Weights of a small image classifier.
Model: 1.89M parameters, arch efficientnet_v2, norm batchnorm, activation silu, widths [32, 48, 72].
Training: adamw at rate 0.0015, batches of 64, held-out accuracy 98%.
Data: trained on small charts drawn from random numbers, 203450 training examples.
Rows from block 10 of a small image classifier, named by matrix and row number. Rows with one number belong to one channel. Each number is 500 + 25 x the weight over its row's rms, rounded and kept within 0 to 999. All counts start at 0. Numbers have three digits each.
After each channel's rows are labels from the 100 images, of 14976, where the channel reaches its highest value: "top examples" is what is common among them. Only what is clearly more common there than usual is listed. The data: small charts drawn from random numbers. In brackets: how many of the 100.
# convs0: expand 3x3 conv (model.blocks.10.convs.0.weight, 288x48x3x3, each kernel summed), inputs 0-47
# convs1: project pointwise conv (model.blocks.10.convs.1.weight, 48x288x1x1, transposed), outputs 0-47

convs0.196:527486496513520524492482491480530498498507552448486497511500479541511468482530536494463501453508481490505502510525473504467526490565520461477517
convs1.196:513493504504490535497515561473524475451492501526507509471501504483485503565504500506506494537486512497469473519450537528507453497520500540489474
top examples: pie chart (59); ring chart (41)

convs0.59:469440522521505491494534493462471514528521528502430482477476497471521493503516521493501502493518498501466476526471494480539477526521515483453483
convs1.59:521589470494445498504476473488497507482507497499524485503531490525517491470498481487497483523505525472509522484498515507504549507492466490553539
top examples: one colour (100); step chart (65); falling (50)

convs0.217:514466480560502497527511499478508498503542518439479490527491494533473447514499528478522489495516500520507508510464482529509479497555506495485454
convs1.217:510505504509496506490490502475497519457460435506518524412493513505493503486515487503476446503459528498500502507487497497519517520497469530541518
top examples: ring chart (38); pie chart (33)

convs0.109:544515494495506490455487448539508506468510506502503542505504445541531481499482482484527498506442521456525528523512519487485490484490470491514519
convs1.109:470493445494495515545500486512512465476497485531545498514499545493530477494503467484482531491495473521479531500499507481501473443434505506505517
top examples: line chart (46); dip in the middle (41); items: six (30)

convs0.200:520500485505517508480490480472547494502519541445481508503495491529500464493517524464492499457508491492497531503534479501463540483547538445489518
convs1.200:512471471516495534501528556470512463472485509552494494490538503505474510570502494508512481530508501516442478510459511507502468499514498520507494
top examples: pie chart (56); ring chart (44)

convs0.170:477469498498488514518485487520514514443511446487498541500475544537502503522474480487491521509451531494543536486467478504470475495472482531505511
convs1.170:470534512450496482535475492484503500516498503497452480562507492511486503454489490492509506499564464530497494460502512464498506499466503475506543
top examples: one colour (99); step chart (83); rising (47); trend: flat (31)

convs0.152:483489510484479503533517562488468478535505507504499481473495522470485536526500484521508508512525500563453476505550499528529501520486531540501492
convs1.152:505502505516478489507549489452484517472517552483530485480560532529557469552476503496520502500502507524482511498476508505479504501533491498465505
top examples: bubble chart (63); items: three (40)

convs0.181:471486501486569483486504496505485535502484490510532506487467506534496557537495471548515526464504458513509506494492503491528494515532518489444490
convs1.181:476474530504458468505523469509471558510531496481508469501510513483495556504485506494471487549511559485453526480498501499513499529498515525484508
top examples: horizontal bar chart (46); items: seven (33)

convs0.57:485432535522488495509510522502447493526497499502484463466479511493499540510502478530496482502505496559487472518522491519521463530507516543479465
convs1.57:520570497461456517498511478450496496511479500496505480495558528503518507472497519519503514510495545498484510482495513575472519513508492497519508
top examples: falling (53); step chart (41); bubble chart (32)

convs0.172:473490528492482500517520547487477486509486505499501473449501527480479512502491480523505490514500504569468484535509491506517452519501514569488454
convs1.172:513491480523470493490488485471502499491547514505505506493571530526491545520501538474487492496531560501480507483470429514513508503481494510515507
top examples: line chart (41); flat (36); bubble chart (33)

convs0.142:495486538502513514548519511506477474534477485483484509484490522471481518484519499493532492542488501542488471534514496500500452532499509537506420
convs1.142:549489491503466501524495482455499489521511496493461493488514524532491542498541505533476492498543522524498502484523493589474502517507486501521481
top examples: flat (51); step chart (50); rising (49)

convs0.225:526476470510510470453484476501514478528513547487437523528486476512488457520485514477508512450497511486514490560508498502466505512509528477502480
convs1.225:505486466467476519498539503419447489507503512516455496501534520499494477488485509509541503482500496533489485508481530513495507538468473495540475
top examples: bubble chart (67); falling (34)

convs0.35:485490518494483499504529540472470475524491525503495486455487515485493522529496478533506504506535499577463467528535512528510486516512529533491460
convs1.35:501490512571491499491499476479509510493537507492496498495555541527494499515489515488497487509522579508474545497454469507522500529518490508492527
top examples: flat (46); bubble chart (35); line chart (32)

convs0.52:526474493517524494503496462506524505487503539480473513515497472563519479498520498510485492472508485491535508518509503520425505482575498487467502
convs1.52:498517498482500510478527523465495493449501502526501523468507528504505516515501522544538503527478541496471470547414505519519471507494496508500484
top examples: ring chart (80); items: five (31)

convs0.28:486442523536490503480509534500451502501497502502487480469444503522516553522501498552492497469518478531519463495516496533522492498523513516462486
convs1.28:516563510476453495494520451467500499504486488500500497514587516500528506484495510521502508545497548490487533490486509533490504525486504480512512
top examples: falling (55); lollipop chart (34); bubble chart (27)

convs0.153:485479520475503501533508523504477482539509480494509475484508508476468496508503478499519500527462490577481506514525512522513460520483526564489450
convs1.153:507483494511480527520501555458514493495486525503509471467510521507497547531503500502508499497544493527490427436473506523505510486535510498473477
top examples: line chart (48); falling (43); bubble chart (32)

convs0.163:490505519485565501486526444503496500481517509511478511534463532524575472506504529496496499506505537510521528502454532512497497476487531481490505
convs1.163:500522551500517579500495488490481466501486539503504525485524458493514472458484476494493569496520484501497506463509536506504519505480478501513512
top examples: horizontal bar chart (96); items: three (52); items: four (48)

convs0.185:478477533514471495504527554481479487517481515497494472453482515491493529512509490534491486506533506571467462531524490523509480509512516538477468
convs1.185:508515505526482500492499474477494504482521504506504519491586541505504517518497528493500490508506571490460544500440466504507494520489479516512516
top examples: one colour (87); line chart (42); flat (34); kind: bubble chart (25)

convs0.97:502481486521491478490530476493501477460525500489481524516536501535500462503449519494527526506471523462544514496458494492502497458493435481481524
convs1.97:503520480492503535513465494519503493501510450507510523473427545429507536490488451490513501486473502514528499498509513524483524488471519496516489
top examples: step chart (99); one colour (99); rising (54)

convs0.11:519521479520485432444515496530466514485489532526519501521498469531511487537463496506524486478520526472531483531516498489500521481484454496515527
convs1.11:491483517497518540542502502509520448491471469501503568490496515459494510504522496496514503491468483519505506524494487479452450501494534502490438
top examples: one colour (100); step chart (68); rising (47); kind: line chart (25)

convs0.70:479476463468496509534464540490495486479520483515543497479484532525457520518476450465502531527487492552524480505509517534514498479479500535501484
convs1.70:523500523495510459484492498475522483528525537513485448543533502476495534522475511494511506509541510503508493426500535526506541485524484467505513
top examples: flat (49); step chart (35); line chart (33)

convs0.110:477506525528491496469523514472487504488468554499505494495482451498532494498503539549479493468544483486491482497466505492516503503545524456446494
convs1.110:525521500563503502471496489549494476508511485518503509469494507430516539505476499492503496523483554469502497541480486516525523536485490505540511
top examples: bubble chart (59); items: three (42); horizontal bar chart (25)

convs0.261:527500467512528460484506483522484573536507514468502499536436472508499475496483497486519472470496497477540495495513531527515531514512490483530509
convs1.261:530499505502489549539482462499516508473488490495523528481516494500488499490499428498435503562529506496490501496506504508471511537531497519534523
top examples: one colour (100); line chart (58); items: eight (44); area chart (39)

convs0.192:502504541501493513485525473517501512497451510477485494501506494491534506522509520577467501445513479499475522495528457510460490536522542520508492
convs1.192:509548456489435519504460489470499482500541499495445515501515481492501512483492496513531509510515497480494496465498514545518511455471468468532511
top examples: bubble chart (74); items: three (41); step chart (25)

convs0.60:529491506492537529519486450477525528494537505459481510466515537520514475501547503470445521488461515477496504526498454499477522513497483498510530
convs1.60:483519492470494532510529482518509477492503542532537480482493470484539493511487445496509520558534483526466506486497566507514481480502535508499497
top examples: falling (48); line chart (46); area chart (41)

convs0.243:513488474458491503512484501487522494425520491502516546483506519539484505539479476471517464536457511486533534486470511471476482508481471487509497
convs1.243:508538500485499450507493521487504499533517529502475435540461499494483514487467502517502480516552504519538472486505556537505510469506498471500496
top examples: step chart (92); one colour (92); falling (59); trend: flat (32)

convs0.147:494451511539475491499501518481502531498517516470486480535487466526503484485540524504455481509527510516526479495478504560446496502535538501470482
convs1.147:508472474500491482493466488511538496496491435555496524482504502519456537495562492504496449510469550488516489524472490498514487499485499487485511
top examples: pie chart (54); items: five (33); ring chart (29)

convs0.90:472504487466501529499543470516513491476494458481486537510501501478507489519494534483490509469467489449498557481513469444479492508456498471485520
convs1.90:507520500496486494508426496505498492540529514499461518520466490483496504475479471485535510488541499508531458511513514512527510462459474488560489
top examples: lollipop chart (74); rising (59); items: four (52); items: three (31)

convs0.2:508457518548491484501528504469481533507495510450474480480470479525501487490528522514507481502508510497513458531472481539477469507550496494450466
convs1.2:534500486494478482492487486496523507502487443518514509487508509507479532498544501514483446500453564497508527547510498531503502520488508520565501
top examples: dip in the middle (56); area chart (32); line chart (30)

convs0.93:503474481512482534488494469523511497450515517486507558517507503517514457523513498451486509472464513452499511533471462454476473481488514487492518
convs1.93:482516525462516498518490491512466506529528512509470529512449506495499506480463503473532521525502506495585486507498523524504537473449486502514481
top examples: items: four (93); lollipop chart (73); dip in the middle (30)

convs0.189:488473500493492528518505494546497491466493428484518535521490526516494499500464481470486513492442487489565512493521476495468474486468481519512515
convs1.189:487566502452490467541438490490508494531504487494476486520490507472519499445506488504528538494521493498514483483507509502507516465464505448512504
top examples: one colour (100); step chart (90); falling (48); trend: flat (38)

convs0.123:501490470513502470478492482499473513538513529510456485527465449501522500500495521506506512475533479476512490470517552543535559490528529476499503
convs1.123:501474499520504502519502497511544548471472448494548519469513525508449506527491460499487498515484540494492519513501494501492499520572492516476528
top examples: ring chart (54); pie chart (39); items: six (39)

convs0.156:505437498534502483479484495527476493544507501498484486498473472480478470509476499483555542485463479479527454524488530504522466472511517503465503
convs1.156:504513495447475523523543522455425493519492497497487500451502505492498520498485489519498515508501510503495492492472540562493518558499495502500480
top examples: ring chart (60)

convs0.99:531495485487551499500503461498517513521492529463456480521485483527521462478563517496472479503513486491472513523513486493455488523546536491487473
convs1.99:519503509561522539465503540460528497472444496495507495485513509493486506513524527508503495474484524484474476499435477494527502502548464498496497
top examples: line chart (55); peak in the middle (41); area chart (29)

convs0.16:514446495532488476477489533487473490499522516527491473466455487535518537533522484548492498471530481517523486503521512546507487469536501502466486
convs1.16:508577511489481508482530467466485501498482492502515499496576504503504497474495515538506503544487544492461516500454504507503499551502505492500503
top examples: falling (54); lollipop chart (50)

convs0.144:509477491538507477458511509491471527530499532485464464515478452503536463489507550493477501486526477468509489486487541522511532508538520466482522
convs1.144:534488487518512538486517536497538509501480435507524506483517498510451519529528495550479468497483513498468521545511503546489460521510502517499511
top examples: items: five (35); radar chart (25)

convs0.179:513522493476507501482486467540526478514502495494485565540485496471489482498504498454486496501440502465528522560509501473456494499465491481504502
convs1.179:488503489470482489495463481495486499528521492501480489513503489500479440455482498425538516468472484491522479519546505489504519500456480468533506
top examples: lollipop chart (78); items: four (67); rising (33)

convs0.269:517501495494495524504485468538540490487511483485485564541495495506512475509512508461483490508446512466520539533498483481430468502486521501513488
convs1.269:468503512494483478516471525508462490506551506488484490519498490511481464468462491476539541490521479505523487491532529499530521465434470500522533
top examples: lollipop chart (91); items: four (83); dip in the middle (39); trend: rising (34)

convs0.266:477432485458502486527519468517511474517491491487462503501513490480469468508505465513507487501469489517492512524501490459462434535496515512472469
convs1.266:534518476491505485514493502485509473526520535514468502509492563468530557483499525506515505508525504502502448507470524552506506469501501463507453
top examples: one colour (81); step chart (73); rising (49)

convs0.239:469469522497494502505530522485447490517496509504492479460492516482489533522476480520516487489503499571469481524509495489532460547501526539480459
convs1.239:512546510512466492525499493466503504508505510438501451503514552536498514502491511499499499529530548511498526492496491569503546502513498503533511
top examples: bubble chart (53); flat (44)

convs0.214:497481536528506507518534518476490495516484505452466496475484491512508508486543522533510492522505495508487456529490487526467459511545497493447440
convs1.214:539484479504479500496507474464510503496499461496497502480517533506496546505557508540474470495496568500488546514497465551484493531495497511524493
top examples: one colour (100); line chart (54); flat (52); kind: area chart (37)

convs0.171:481458502471507463518524498485479501547531502498465486501473502493467503539473479483514475513482507560495512527507523516499494548492543535497451
convs1.171:549534518551493537526491504489508502493439506453507484498505532522499503495501476512507508496524489536476433470501498487510529494549478496512519
top examples: bubble chart (57); flat (44); line chart (25)

convs0.198:516474481524519502475491485488535507530529523446460490536481479502506463490512548472502471466533493496495512486501493500487515502546552446502506
convs1.198:551462504527520544495502542510519472501449471533504498481522497498470533554539492542501476496499491504464483519496497508500469533526489522499494
top examples: pie chart (62); items: five (34)

convs0.155:494440501553477497497509522484504508502523522453462476518470472528506484496526523493464468491538498509504477489490505529448488505544529480472490
convs1.155:553477488510511518479494509498529484499455432535503497479539503482463539510548510526501452512466536492487488527485496512505475526499499517501502
top examples: pie chart (52); items: five (38)

convs0.48:485546552504502532484472501493502519450469509485557503447481437499503476484511493516509525527481487472505490487505518496515486481541502528486514
convs1.48:494518511499514507500521490488495480536490506497431515510477567454517520498494526483538538486521534497498440474492486499528528499490469480490484
top examples: rising (64); line chart (45); area chart (42)

convs0.134:498489501485478516526527509512459483520494510496467488506510516452519524507515492541524507520522499507413462484530480480518502561468516510502497
convs1.134:511500497508478488500501498441512507447484504477534484490520465540512445517519500496481500506487502494503519481478523496497492452580459489482505
top examples: step chart (51); rising (36); bubble chart (35)

convs0.275:514513499506516549505492455531516538472499481443503539503486539516498475484513502452460509486470529455516505497512460493505513493467490511526532
convs1.275:492508504472472496522496525501470446496508527527499523525510489496500485510444472487515515524539483563515517492500576501467493490474500519521491
top examples: dip in the middle (74); area chart (49); line chart (40)

convs0.51:521481473524538504509480464506534518496507524470493513533490482580490464490510508479492510471510473495554503505510503522459518472551502482487487
convs1.51:499512511497503508475499535454511503408482503510512529456517527535502501525500497522509471530486527502474494544460500499501471498503477541515500
top examples: ring chart (61); pie chart (39)

convs0.177:492477507548502488452519534491474526496482547489492470493460478527545483504528531537481469477524481498489457526481508507509488509541504496456495
convs1.177:528496514507502533475540490498504505503459472532502529492527497481503533504538522514471496495478544487473529544498500534496501546468489565531505
top examples: items: six (49); horizontal bar chart (47); items: five (33)

convs0.94:473445530546492508486506521516444526477491468486486477472442498515510505481492503524470491454494473489545498479512465507507478504516506532474496
convs1.94:513550498453458488507488470474501496530497492497484500506550489495512545470502515511526515537517527481492517474499499570501519505480508444524496
top examples: falling (51); bubble chart (44); step chart (27)

convs0.47:509470504575480472484514513488487516515518508434457489519453483513498458502508542500497478476531510494515479500487501537496493508536491476477477
convs1.47:569485494515518516485492494495540499497450410511504504448500492499474504502519485500483462508466519496492525520503500506506505533510491517530522
top examples: radar chart (39); items: five (33)

convs0.231:511489481517536518492467469499534526495508540453493513536490485555498458476509528461493520468513490484527496504517488517474547480547512474493516
convs1.231:503493499514496531483499547480524484422490508522519519439503505516489516575496486510501472530504512500461496529472510504505475497530491523505502
top examples: ring chart (55); pie chart (45); items: eight (31); items: five (31)

convs0.37:521513545499527501506508488538537514496454502514539521500491504514517516476523486506495496556487535509530474545516515553472478469514505549508477
convs1.37:434495500468516519498495466494461485484516505527467527503517525513517510488470515454520515471506495510467511474508500430509511516458489458483514
top examples: rising (42); area chart (38); line chart (30)

convs0.204:502474470518515511470482464517524525510497534473486528554489488534507488488498503476464525421517488460513506492493487499485537501524530460489507
convs1.204:500511531475487491495503497482490495470504511505521548480532510470469499543427493446517502567491535491498525487482525466495525505502479509492506
top examples: pie chart (41); ring chart (35); items: seven (32)

convs0.135:491475497500542459465500480471500485489509540496462488480483508554533476484510521478495509477488511499541510519473522507496521482527494436448518
convs1.135:513491461493516537496525503494525496499497508550522503481513495509500501521527480521471497533518523531397512530507530527488488515490516525504530
top examples: radar chart (47)

convs0.229:533539482479529522499483474480523463459510514513501546475526517515500474536464514467516510481452499452503530541483483476477506501504470510522487
convs1.229:461459513456498501527573495506454501516518495497488456476488488480538500491509470521522533490500480536496498490534499511543502518453513498485497
top examples: horizontal bar chart (72); items: four (64)

convs0.248:526522489494493548514487492497544491449510484498520535521548506477471451510493517452478488521483523480480487500489482467473478486478469542533503
convs1.248:469472495477469508552486527489470480510504478503462502503458490499446487470485510484551518487510472555546478460506506496507497496503502487487463
top examples: line chart (45); dip in the middle (44); items: eight (41); kind: horizontal bar chart (31)

convs0.62:476472524481502499511520538497494479522490473492514485478519500490462492499497497505503500507477499550495493535523470519469423512498522560477446
convs1.62:519474465495498492534504492472513483544520501508460488529516540466501566516521524496516508503519499512482469471472464553529486485477508494501458
top examples: rising (50); step chart (45); line chart (40)

convs0.228:472468502516492498489501533480452497488501515514500482443465507510498526540486481554483515452523467538481497500520505494530496522518537513451484
convs1.228:496491506503488479527537468495506566500521484471500480506514533510481512512476494486493474553504593495486516496482490516503514544499502525503527
top examples: flat (43); horizontal bar chart (30)

convs0.131:485500519483484504521523539473483465520492514501501480455505528473483512520497484520507500517506503583455475534521503519508475519503515555498457
convs1.131:503468505568470496488488490472505503482562521503504498497571528523486500524492523472494488503539558517480517489474464497517497506504488502491513
top examples: bubble chart (57); items: three (36); flat (30)

convs0.3:481531505509499477442498499528505488519464545515507501524514445483532459469497533460493492483510510469475498564500479455513496497510504480499501
convs1.3:513494458492512543511520492511533474507504487551527511498524535453496564536519491496508483512489479498437518543501496489473468509475508501511491
top examples: line chart (42); dip in the middle (37)

convs0.224:490500477484517520477524453520523491499481512493494546518489494471496460504509511452474496464488501458482526539515477427488502518489526460482516
convs1.224:507518494498500495502464507505485509551539521499452499535491500495499504490467483486545502469504492501524442530513501496510511511459464487577480
top examples: lollipop chart (57); rising (50); items: three (30)

convs0.211:518461535533501528523519501447493546512498483465466480465484486491493510484546532508472470505493498497505439485478480528498474525526509509498470
convs1.211:532508498480495515519470477541523478495479445550542512520496509483456528504496449504497488546484510526520522518516530527473484522500516530525500
top examples: dip in the middle (61); line chart (57); area chart (43)

convs0.227:552509518534502541501506469487517518457497497444489543455514502492500481504530520496470471488462513444492490488485467500523497503512468521529506
convs1.227:499525501462477511537497533501491458493506496515510499513473500479469499501447476499501505562492506547544511503498583527478500505501501514512481
top examples: dip in the middle (55); area chart (52); items: eight (40); kind: line chart (26)

convs0.285:496471483537515512497476475503526525496509538459489502543492468557498466465523535475485520485526487492529497503503486513474519478557530467479498
convs1.285:521497502523524523482500531497538496444454493518527511459497518507477519555528489513498456512486523496471475547460497499500458500510494540497507
top examples: pie chart (77); items: eight (33)

convs0.38:511534505460507470501502498499529443500515504505537523494550501530489510516513467477477497507462485539517542507513514496455532485486491436490486
convs1.38:516519517529478497496478507493515481506502544510499433502544470495503512462511511541465448553532459504496478481507536503500486482535511502502505
top examples: lollipop chart (64); items: four (63); rising (31)

convs0.178:502430500548483484502510517476499514495526518466470467515487473534497481495526523501471472503514502514523469498470493541459480496542519497453479
convs1.178:524499479487488502491479498507524496494478428555528523469495510497456532500546493516499447508449553493515495541490504508505493507496503506517501
top examples: pie chart (45); items: five (40)

convs0.27:504475494540489485487542513474462508533506539465454505510450483497507481521479527498502493486545491511494463492512532540518522527541523478490467
convs1.27:553485496518515523505494482462532537489510464483500521453518519514477495517507483516447480518506561498484524492481499520489506539518464529510540
top examples: one colour (82); flat (57); line chart (29)

convs0.241:543468485521521492490485458500520499495526527469464523513501472560502456511511507485498495474497498484535510529506507523430501488552488492479498
convs1.241:491495502469489504474529529467487488438482474538510533457509526508511509500485500509540495525468530504484509571449522494505476508489508487510477
top examples: pie chart (58); ring chart (42); items: five (34)

convs0.10:509466466518502491490492475495544505513541529451457475549483486521503439504515530480501475484523513489498516485494497514456509501534522459486518
convs1.10:561466508538553535502492517479538482488460476533487501479512503477479513525537498514493468505478500507471477510450501490504473544516497522490485
top examples: step chart (45); flat (41)